{
  "crop_scale_min": 0.8,
  "bottleneck": "kl",
  "encoder_norm_position": "pre",
  "encoder_activation": "gelu",
  "encoder_parallel_block": false,
  "decoder_weight_standardization": false,
  "decoder_upsampling": "nearest_conv",
  "init": "torch_default",
  "precondition_frequency": 20
}
Rows from block 6 of the encoder of a small image VAE, named by matrix and row number. Rows with one number belong to one neuron. Each number is 200 + 30 x the weight over its row's rms, rounded and kept within 0 to 999. All counts start at 0.
Before each neuron's rows are labels from the 100 images, of 14976, where the neuron reaches its highest value: "top examples" is what is common among them; "colour at peak" is the nearest of a few named colours to the mean colour under the peak. Only what is clearly more common there than usual is listed. The data: rendered roads seen from a driver's seat, with toy cars, trees and houses. In brackets: how many of the 100, against the usual share in percent.
# fc1: MLP up (encoder.blocks.6.mlp.fc1.weight, 1024x256), inputs 128-191
# fc2: MLP down (encoder.blocks.6.mlp.fc2.weight, 256x1024, transposed), outputs 128-191

top examples: snowy verge (89 vs 34)
colour at peak: grey (66 vs 26.9)
fc1.575,212,203,240,248,181,206,171,175,173,195,230,170,159,197,192,250,183,173,198,207,200,193,169,185,183,159,251,215,210,156,230,198,212,170,248,197,174,244,250,180,186,213,224,224,172,205,202,194,204,183,191,229,187,144,201,211,194,185,225,164,175,211,191,259
fc2.575,177,191,183,163,218,210,242,218,250,172,186,196,175,191,144,238,187,202,120,186,208,192,231,204,205,243,218,146,254,277,180,205,185,236,177,263,188,188,191,199,183,224,144,204,258,218,215,206,196,248,239,181,254,198,202,200,135,232,221,199,184,169,185,177

top examples: dusk (66 vs 29.9)
colour at peak: grey (65 vs 26.9)
fc1.227,224,246,187,164,177,212,188,184,186,207,181,253,167,178,210,236,189,191,235,175,210,217,179,191,206,208,202,187,258,134,195,148,162,212,274,210,228,210,211,217,211,180,132,219,189,175,218,216,227,207,138,246,235,223,170,239,230,190,171,222,132,211,264,170
fc2.227,189,174,213,247,226,226,203,261,170,187,202,200,155,218,204,233,228,206,178,217,217,221,214,197,178,187,205,198,168,219,246,208,194,217,167,222,164,206,194,198,200,258,231,189,175,272,213,238,195,191,221,130,183,261,181,242,177,265,224,176,228,212,166,260

top examples: snowy verge (73 vs 34)
colour at peak: pink (38 vs 6.4)
fc1.274,247,210,211,169,133,130,211,193,178,186,184,186,211,174,188,206,156,216,230,215,209,222,241,176,263,197,182,153,169,199,184,183,233,219,190,175,195,200,223,197,180,176,210,180,171,184,200,172,213,183,206,189,222,203,211,190,215,180,188,169,215,212,154,207
fc2.274,183,256,177,210,255,207,174,206,195,228,189,225,209,212,162,165,203,195,183,206,149,253,179,196,166,229,206,226,245,243,187,239,218,193,207,205,215,188,221,213,239,180,204,196,168,165,180,244,176,248,177,192,190,191,240,177,265,195,191,201,153,197,196,209

top examples: dusk (95 vs 29.9)
colour at peak: brown (82 vs 35.1)
fc1.562,232,239,224,178,220,272,194,229,141,227,154,202,105,243,160,176,161,184,184,199,212,215,186,180,210,172,179,146,154,149,211,154,191,251,179,219,211,249,202,182,209,248,211,207,223,194,186,228,203,188,164,229,201,240,207,265,167,140,239,229,204,215,168,203
fc2.562,178,120,222,216,241,219,185,197,252,141,237,223,232,275,239,257,249,227,192,200,174,248,196,169,216,175,171,254,216,212,174,235,172,211,211,178,204,213,244,161,183,241,221,194,161,242,210,188,200,202,211,193,150,227,216,187,124,234,140,226,221,203,209,211

top examples: snowy verge (72 vs 34)
colour at peak: pink (31 vs 6.4); white (25 vs 4.4)
fc1.0,197,95,235,162,187,211,230,181,146,210,176,216,189,194,263,202,196,168,204,176,212,229,199,174,254,181,188,226,177,142,223,233,177,199,238,182,212,223,218,156,201,181,214,212,197,243,180,173,235,193,178,215,232,194,267,218,249,277,226,180,151,232,192,238
fc2.0,206,119,197,161,232,202,172,199,203,193,195,176,135,218,157,186,225,232,176,191,171,195,200,196,175,211,197,218,212,223,227,240,205,202,192,198,187,218,228,189,206,249,164,212,202,174,175,194,220,176,202,209,271,215,221,188,188,198,195,226,245,194,188,210

top examples: dusk (61 vs 29.9)
colour at peak: black (34 vs 10); green (27 vs 2.4)
fc1.262,228,238,191,184,187,159,219,254,174,260,194,228,185,196,201,195,209,198,226,172,230,227,222,140,212,207,240,174,187,181,198,212,261,285,167,177,208,183,202,220,178,221,178,222,254,238,186,171,240,206,198,218,207,245,161,187,193,194,227,185,199,205,190,176
fc2.262,155,60,219,176,227,175,123,188,260,201,249,189,233,213,175,185,228,191,197,158,163,169,200,190,141,185,188,222,234,181,211,221,167,217,228,196,205,186,238,236,214,229,202,189,181,176,195,226,141,209,160,217,234,212,214,220,203,157,171,247,186,211,249,199

top examples: snowy verge (78 vs 34)
colour at peak: grey (72 vs 26.9)
fc1.385,199,182,215,209,177,113,156,189,221,200,200,177,264,129,209,267,271,203,171,186,192,157,219,189,205,206,239,183,206,189,173,173,250,211,195,131,191,171,241,213,189,147,222,218,223,191,208,174,182,169,169,221,174,187,162,207,201,190,230,177,180,203,241,258
fc2.385,161,231,209,199,187,136,215,215,164,152,189,154,168,190,142,239,152,208,303,198,171,164,203,212,195,210,227,240,185,230,211,211,273,182,227,199,198,215,215,173,211,205,171,169,217,184,215,212,223,183,224,177,231,218,200,185,192,168,193,189,186,222,169,216

top examples: dusk (96 vs 29.9)
colour at peak: grey (96 vs 26.9)
fc1.525,214,268,193,149,204,196,211,204,158,210,182,198,202,158,214,293,214,167,206,189,256,200,166,209,187,206,189,193,205,151,199,155,227,178,251,207,231,190,207,212,221,156,143,210,172,152,250,213,252,224,161,226,232,210,164,256,224,188,158,246,165,194,227,162
fc2.525,181,144,190,231,217,223,142,267,143,192,219,235,183,213,214,179,209,220,179,216,188,159,213,219,160,150,213,182,205,222,226,236,185,213,210,228,134,208,222,193,193,261,205,207,208,235,156,226,191,185,196,167,229,219,198,211,215,261,214,157,215,215,176,224